python train.py --image_size=40 --crop_scale_min=1 --method="simmim" --mask_ratio=0.75 --activation="relu" --drop_path=0.2 --depths=[3, 3, 3] --kernel_size=3 --lr=0.0033 --beta1=0.9 --final_lr_fraction=0.05 --warmup_steps=960
Rows from block 2 of a small masked image model, named by matrix and row number. Rows with one number belong to one channel. Each number is 128 + 32 x the weight over its row's rms, rounded and kept within 0 to 255. All counts start at 0. After the name is the row's rms in percent of the matrix's.
After each channel's rows are labels from the 100 images, of 14976, where the channel reaches its highest value: "colour at peak" is the nearest of a few named colours to the mean colour under the peak. Only what is clearly more common there than usual is listed. The data: made-up road signs on poles.
# convs0: first 3x3 conv (model.blocks.2.convs.0.weight, 64x64x3x3, each kernel summed), inputs 0-63
# convs1: second 3x3 conv (model.blocks.2.convs.1.weight, 64x64x3x3, transposed, each kernel summed), outputs 0-63

convs0.2 106 [148 122 146  95  98  92 160 123  59 138  92 112 134 117 118 122 145 124 122 130 185 148  98 150 105 144 146 120 120 107 114  79 134 157 149  77 162 128 142  21 100 113  41 140 131 126 123 139 100  76 161 140  54  93 146 116 184 124 115 115 116  75 140 137]
convs1.2 102 [154 155  91 163 191 134  79 125  90 124 151  84 134 125 153 109 109 126 132 121 129 112 145 130 154 103 177  82 159 111 148  67 206 136 108 178 141 151 145 139 175  71 142 129 156 102 147 145 207 150  67 148 111 159  82 104 101 135  83 121 112 167 107 140]
colour at peak: black

convs0.6 106 [133 101 145 136 149 135 110 137 141  93 125 138 132 144 107 109 144  82  98 178 108 145 145 172  90 112 144 120 179 150 113  83 104 120 183  94  17 130 111 125 132 111  48 123  89 145 157 121 115  15 106 148 151 101 131 144 131 113 117 141 100 102 125 155]
convs1.6 120 [156 117 206  94 107  97  85 152 119 174 121 113 124 165 137 121 118 120 122  87 132 108 122  92 135 131 177 109 133 133  90 125 121 187 144 140  74 135 167 150 129  91 125 129 123 123 116 152 102 151 197  64 190  84 106 103 101 154 129 166 117  68 131  45]
colour at peak: yellow

convs0.48 092 [166 121 167 131 113  57 126 107 167 135 161 134 142 128 130 131 139  94 124 150 141 131 123 159 114 121 144 141 111 142 109  33 113 119 155 144  96  86  88 102 100  90 109 128  99 176 127 114 125  73 107 124 152 153 161 155 186 131 159  97 118  68  16 125]
convs1.48 103 [162 164 151 118 146 119 151  53 166 159 137 112 104 145 122 130 103 113 116 124 132 140 140  88  51 148 125  89 147 149 141 139 151 201 157 111 148 116 175 111 107 105 156 110 163 191 108 105  69  84 113 132 123 119  79  65 171 121 148  77 113  95 123 190]
colour at peak: grey

convs0.10 088 [135 137 156 116  64 149 115 161  84 119 145  86 110 130 155 131 159 105  60 140 142 150 139 165 140 136 122 138  76 131  68 153 114 156 140  87  71 109 164  93  98 112  29 115 108 125 134 114  85  34 120 144 135 137 137 143 143 125 117 149 137 182  86 126]
convs1.10 124 [155 182  94  84 150 100 135 151 124 129 140  78 125 113 119  82 132 134 110 146 173 177  79 178  87 123 126 171 161 100 116 179 137 109 139 134 143 178 123 117 123 138 133  79 142 141 151 136  74  60 116 103 213 139  89 137 140 138 117 110 201 163 160 161]
colour at peak: green

convs0.11 121 [152  87 141 126 111 104 143 134 109 136 167 140 121 135 103 122   0 121 124 144 167 121 106 118 135 114 124 127 150 122 131  90  61 152 156 111 134 110 136 110 136 115 111  52  90 110 140 162 118 154 105 115 169 134  12 141 174 109 137 140 114 129 141 128]
convs1.11 109 [140 100 111 126 121 129 155 184 122 143 129 106 118 187 203 146 139 114 111 132  96 152 128 153 125  39 168 127 114 100  53 124 146 114 209 144 113 156 147  85  94 180 130  81  61 152 122 153 121  82 118 115 163 112 126 162 100 136 125 126 154  99 165 125]
colour at peak: brown

convs0.53 095 [106 157 126 145 117 144 179 138 136 133 130 148 107 114 131 155 130 112  82 140 119 152 118 131 173 104 161 113 127 118 100 163 173  42  87 128 144 127  95  72  81  96  57  59 183 147 142 179  35  94 136 169 168 130 143 129 122 142 127 112 139  99 136 120]
convs1.53 091 [113 113 168 114 147 132 109 118 127 184  89  99  76 120 134 125 121 118 114  69  81 116  90 160  66 125 146 102 146 154 116 126 105 145  86  66 140  78 154 167 182 100 105 119 152  90 102 160 111 163 157 134 196 102 113 103  79 117 108 109 197  68 129 139]
colour at peak: pink

convs0.60 075 [146 117 118 154  82 161 168 144  62 108 143  94 138 117  91 163 151  88 110 144 140 172  90 149 134 125  67 113 152 140 104 101 163 107  92 119  67  67 167 124 155 109  72 101 138  99 127 109  62  56 118  80 122 115 137  94 121 164  78 158 130  97 128 135]
convs1.60 066 [120 165 113  74 126 121 162 143 133 112 115 178 179 126 158 108 113 106  91 169 142  91 147  84 162 145  88  97 193 135 134 127 116  90  84  95 185 127  95 117 131 116 146 124 132 163 166  57  61 105 120 117  98 112 139 126  94  94 152 181 173 155 110 191]
colour at peak: black

convs0.40 088 [159  83 108 119 120  94  64  96  85 159  88 181 146  84 134  76 153  82 172 122  80 128 106  94 136 120 119  49 123 136 131  98 152 132 110 155 132 118 134 133 119 114 143  87  84 182 111  78  96 128  97 112 115  55 132 109 146 131 122  67 106 163  84 120]
convs1.40 069 [183 115 142 155 158 138 128 129  71 142 137 134 113  96 183 124 142 110 146  95 136 143 133 152 162 102 147  59 115 142  97 111 162 100 127 124  97 167 138 131 128 126 152  87 146 187 162 100 157 117  68 138 136 245 134 150 130 121 160  60  72 140 119 109]
colour at peak: white; pink

convs0.34 099 [147  52 146 152 165 159 117 139 134  92 167 132 141 203 114 105 132 140 110 122 122 174 108 186 134  96 134 155 155 166 108 100 108 130 162 140  69 121 115  90 140 166  79 142 102 107 123 140  86   9 165 142 156 123 145 145 146 109 127  99  87 119 111 121]
convs1.34 085 [ 87  65 109 147 138  92 128 165 108 183 115 108 169  87 152 105 112 125  68 171 139 115 108 132 142 175 158  59  91 148 114 117 155 147 105  98 173 150 162 131 127  95  99 154 145 150 154 132  99 113 180 130 141 141 229 154 155 165 120  98 154 143 105  85]
colour at peak: red

convs0.50 109 [138  56 156 146 104 133  93 147 100 107 148 142 131 131 136 169 163  76  74 147 130 147 138 164 118 111 108  99 150 144  89  99 158 178 171 142  81 104 132 139 160  84  23 129 116 142 143  69 107  24 109 131 136 141 152 143 138 127 115 127 140 123 111 135]
convs1.50 114 [124 127 123 101 166 156  64 150 159 113 122  73 132 173 125 116 108 182  99 135 156 151 113 167  65 114  79 134 120 115  96 126 106 115  59 111  97 173 155 148 131 101 102 174 122 128 138 129  73  80 137 121 203 137  71  96  99 166  95 138 133 119 185 152]
colour at peak: blue

convs0.42 090 [124 106 125 148 121 110 156 142 140 107 136  86 143 128 144 154 125 126 100 132 138 152  71 131 140 186 100 107 156 120  79 136 147  70 120 160 103 121  76  81 127  63  86 104  69 113 135 171  69  78 114 120 130 117  50 134 165 119  63  65 104 112 105  97]
convs1.42 066 [117  95 147 182 107 132 114 134 141 136 103 129 177 108 133 170 125 145  95 167 113 152 180  99  72 120 162 113 111 101  86  86  84 103  99 108 218 132 195 125  82 168 109 123 114  70 111 160 129 115 113 126 179 146 132 137 113 129 154  42 116 122  93 142]
colour at peak: white

convs0.28 078 [118  38 102 126  78 101 199 141 103 125 157  62 137 155  66  90 122 157  97  95 114 154 127 131 125 173 131 138 105 135  80  99 130 164 154 101 108 117 129 182 142 143 108  82  61  99 154 130 167 122 130 132 103  69 140 136 144 157  77 157 112 116 154 127]
convs1.28 088 [129 104 120 169 101 127  79 130 133 111 150 156 135 155 165 110 127 124  88 168 154 143 142 129 171 138 134 178  21 107 102 144 188 172 132 124 116 189  97 141 160 108  72 156 122 167 161  77 135  88 121  73  86 132 123 168 125 106 146 167  85 148 119 151]
colour at peak: white; pink

convs0.23 099 [181  75 110 159 168 217 150 133 166 140 123  84 143 146 116 118 141 148  79  70 119  98 118 133 114 108 115 143 127 129 116  85  77  37 142 108  76 123 153 134 123 132  91 118  96 141 158 144 102  39 134 118 182 139 156 120 138 132 138 133 142 156  95 121]
convs1.23 105 [100 122  63 141 124 164 172 121 105 101 130 137 168 158 115 137 127  77 140 102 121 166 170 174  95 113  31 171 139 135 107  96 120 198 151 127  95 171 165 157  85 121 123 124 120 125 118 206  83 102 113 117 141 109 134 141 152  89 146 125  99 164 147 178]
colour at peak: blue

convs0.21 093 [120 120 162 142 106 185 149 128 126 106 104 130 115 175 101  89 109 163  71 121 140 169 126 120 129 125 104 140 155 154  73 113 140 100 149 147 101 130 106  48  82  70  42 108 150 115 170 135  82  25 154 132 150 143 138 152 145  92 127 115 128 133 141 118]
convs1.21 114 [111 113 128  94 133 149 130 128 125  79 132 128 239 144 121  83 155 130 118 118 113 174 101 130 124  89  24 150 131 132 117 117 169 154 171 116 101 178 148 176 103 152 140  93 156 119 153 129  74 122 151 130 135 113 120  90 173 182 153 113  72 145 120 106]
colour at peak: blue

convs0.37 115 [ 87 154 140 106 125 118 111 134 151  87 168  99 123 241 111 126 122 125  70 136 133 101 137 129 106 177 132 134  97 121 123 147 151  60  85 106 113 108  96 138 124 142 107 128 136 120 141 119  81  99 144 117  38 185 135  80 137 130 116  98 185 189 111 132]
convs1.37 104 [130 112 128 134 141 152 118  97 105 101 132 133  69 127 125 151 141 123 138 101 124 117 121 159  99 156 135 142 119 166 116 102 117 120 160 134 115 184 109 122 132 136 106 188 122   0 124 113 172 166 178 168 145 114 104  73 151 128  98 119 161 169 164  69]
colour at peak: black

convs0.56 096 [159  84  98 117  78 139 151 104 117 150 127 144 146 107 104 114 107 155  82  22 135 144  86 150  82 144 112 158 151 137  70 147 140  63 139  91 159 116 122 135 121 108  72 119 149 134 104 174 118 108 139 112  43  87  96 142 183 126 130 150 162 159 127 141]
convs1.56 073 [ 62 119 101 160 115 124 125 118  71 145  93 125 126  78 116 132 142 219 101 186 111 144 114 206 152 117  84 119 103  89 112 100 164  96 105  94 108 138 172 124  93 154 113 148 150 120 157  90 129 151 139  99 150 188 143 148 124 111 202 135 121 144 145  85]
colour at peak: pink

convs0.43 090 [116  83  99 111 150 180 147 118 157 152 136 142 102 128 109 122 103 110 109 158 122 124  78 163  99 129 137 113 166 117 122  92 102  65 187  75  40 124 117 131 142 129  34 130  69 142 143 150 130  42 127 111 173 111 139 140 164 155 122 134 119 136 107 103]
convs1.43 111 [100 121  99 128  94 192 103 129  78 107 117 109 157 158  90  92 129 145 116 100 118 112 141 113 121 125 113  67 180 218  97 101  87 183 141 120  69  96 165 181 134 173 116 159 125 126 119 157 109 117 206 180 136 107 163 132 140 143 140 161 111 142 146 104]
colour at peak: purple; red

convs0.20 082 [120 116 132 105  96 168 136 134 117 141 178 156 100 119  77 149 131 145 129 129 106 167 134 131 126 165 148 157 137 121  67 114 106  28 145 114  67  95 139  80 174 120  76 138  84 108 116 188  63 115 160 142 169 161 141 139 164  90 138  89 137 148  77 137]
convs1.20 123 [101 136  66 142  92 153 112 106 137  90 154 118 109 146 109 164 101 128  69  80 128 110 170 106 103 100  98 125 158 171 104 109  86 179 134 131 157 109  96 103 126 229 147 108 140 123 130 162 115 101 112 214 153 107 143  93 113  85 119 166 122  84 165 152]
colour at peak: purple

convs0.30 088 [150  87 128 112 144  95 130 144 101  72 146 127 124 146 133 156 154  90 152 171 143 148 144 148  83 140  87 106  99 100 152  94 127 109 123 105 102 102  92 170 129  78 111  90  34  84 155 100 129  61  63 101 102  94 144 130 149 157  88 170 137 116  91 180]
convs1.30 074 [157 151 138  85 191 105  62 143 133  98 100 126 148 128 135 122 157 142 197  92 111  76 110 152 137  29 118  83 121  98 117 143 156 174 105  95 185 117 128 124 150 121  88 133  75 170 144 146 150 119 131 118 121 160  76 104 108 118 112 149 124  64 102 108]
colour at peak: pink

convs0.54 073 [116  80 126 145 151 123 180  96 147 150  55 103 113 152  88 136 192 128  84 104 179 170 102 187  67 136 107 143 162 107 118 109  85  72  88  85 100 113 106 103 107  99 111 146  84  70 122 103 149 102 110 151 118 120 127 119 107 149  80 125 150  92  96 157]
convs1.54 085 [ 90 134 153 129 145 147  50 145 171 157 100 106  86 188 186  48 112 152 151 177 116 131  72 110 128 125 107 145 135 105  75 123 147  84 117 122 179 113  77 121 103 114 101 156 114 139 108  87 114 115  88  97  90 131 130 141  76 139 118 107 159 166  83 150]
colour at peak: black

convs0.13 099 [164 114  98 114 109 134 117 126  82  84 139 119 127 167 155 107 176  84 103 117 122 137 122 157 105 133 119 124 122 156  89  87 100 183 136 139  73 120 163 107 154  83  43 181  90 131 136  67  93  47 117 116 113 125 105 116 115  98 156 160 141 188  90 164]
convs1.13 098 [167 159 101 136 156  88  73 132 144 123  92  68 127 148 115 163 134 120 100 135 113 130  94  92 144 118  15 156 165 143  75 116 127  57 125 132  96 162 160  99 106 143 121 133  79 128 127 183 106  93 116 114 195 133  82 147 113 143 104 109 131  90 153 135]
colour at peak: blue

convs0.38 101 [108 124 126 100  65 109 155 169  93 136 138  97 125 215 104  96  96 143  82 114  56  86 136 138 160 118 117 115  86 145 113 100 218 117 140  91 126 104  97 148 132 138 137 106 144  55  82 143 110  85 113 142  71 124 157 111 141 167 151 121 162 146 127 137]
convs1.38 096 [138 112 125 106 122 120 123 130 132 154  47  95 115 101 196  99 116 127 143 164 102 114  98 102 183 132  90 127  98 175 162 144 108 131 122 182 139 100 100 163 156 111 125 201 119  68  60  80 147 165 140 139  98 130 109  76 110 151  95  97 162 181 108 140]
colour at peak: black

convs0.1 099 [140 142  98 143 143 134 160 165 187 102 119 111 111 139 120 104 122  76 124  79 121 193 104 149 109 152 101 110 144 142  99  92  91  78 184 102 152  98 166  90 150  36  88 121 145 116  90 167 130 158 133 115 213 124 156 144 159 114 122 136 179 129 133  88]
convs1.1 099 [155  72 156 156 136 143 160 137 158  89 156 125 100 129 107 184 131  87  48  83 156 175 105  91  99  83 149 134 112 157  95 149 125 170  90  89  96 137 117  91  97 164 105 108 178 170 114 138  89  76 137 126 176 122 101 147 152  98 180 160 161 128 159 116]
colour at peak: black

convs0.4 119 [163 124 148  91  89  86 102 147  71 128 139 122 125 116 167 158 159  64  84 148 150 170 113 159 153 141 125 121 103 134  63 135 131 169 125 105 101 120 159 128 114 106  25 141 103 135 127  55  77  59 133 134  99 100 143 124 162 106 156 161 164 127 110 133]
convs1.4 142 [171 163 131  71 161 126  90 143  94 102 103  81 139 150 146 169 106 150  89  98 135  94 120  61 119 132 116 101 172 140  93 100  77 111 117 130  74 114 158  66  95 182 103 133 118 116 136 129 130  97 101 126 241 123 166 125 123 120 105 124 163 143 146 107]
colour at peak: red

convs0.57 099 [139 113 153 198  94 114 143  86  81 116 105 139 120 102  59 102 111  98  98  99 141 199 126 147 141 102 123 167 160 116  74 107  79 117 138 148 104 136 135 145 133 126  79 139  67 114  84 163  87  67 125 155  85 125 107 131 185 142 101 122 181 168 126 155]
convs1.57 093 [169 121 114 185  78 106 152 100  82  98 183 150 142 162 154 146 167 121 126 137 150 151 129 103 127 143  46 129  31  88 109 137 103 112 144  87 169 123 110 157 139 208 105 106 155  96 128  99 112 157 131 121 115 102  89 148 136 118 175 137  76 127 116 113]
colour at peak: yellow

convs0.18 090 [185  63 121 116 165 155 171 141 194 124 108  97 128 164 157 112 119 123  88 135  84 195 104 160 108 124 125 101 146 113 126  73 119  52 131  97  75 118 128 145 108 109  81 147  72 122 154 129 118  54 130 142 167  89 145 159 115 142 153 138 135 124  83 104]
convs1.18 096 [173 124 148 193 126 112 164 131 118 116  99  86 113 130  96 138  71  44 187 109 147  98 152 107 151 176  74 122 112  99 138 174 148 231 125 130 118 126 141 158 153 103  66 133 155 113 119 132  90  99 125 122 146 111 135 142 142  82 126 156 120  77 118 113]
colour at peak: yellow

convs0.55 159 [132 112  83 164 130  93 131 139 157 167 130  50 131 138 156 133 135 116 144 158 164 159  49 110 143 112 138 107 112 138 116  96 149 111 183  97 167 120 130 116  73  16 112 153 110 125 113 149 128  70 108 149 132 165 129 123 143 140 125 116  80 102  88 192]
convs1.55 153 [ 79 101 147 153 131 130 163  81 127 144 169 185 110 178 140 133 119 124  76 168 140 164 136 117  99  97 157 194 109 143 117 156 121 166 154 213 126 171 121  76  82 141 112 101  53 188 108 126 114  79 116 147 124 119 105 129 130 169 139 160 157 129 106 148]
colour at peak: brown; black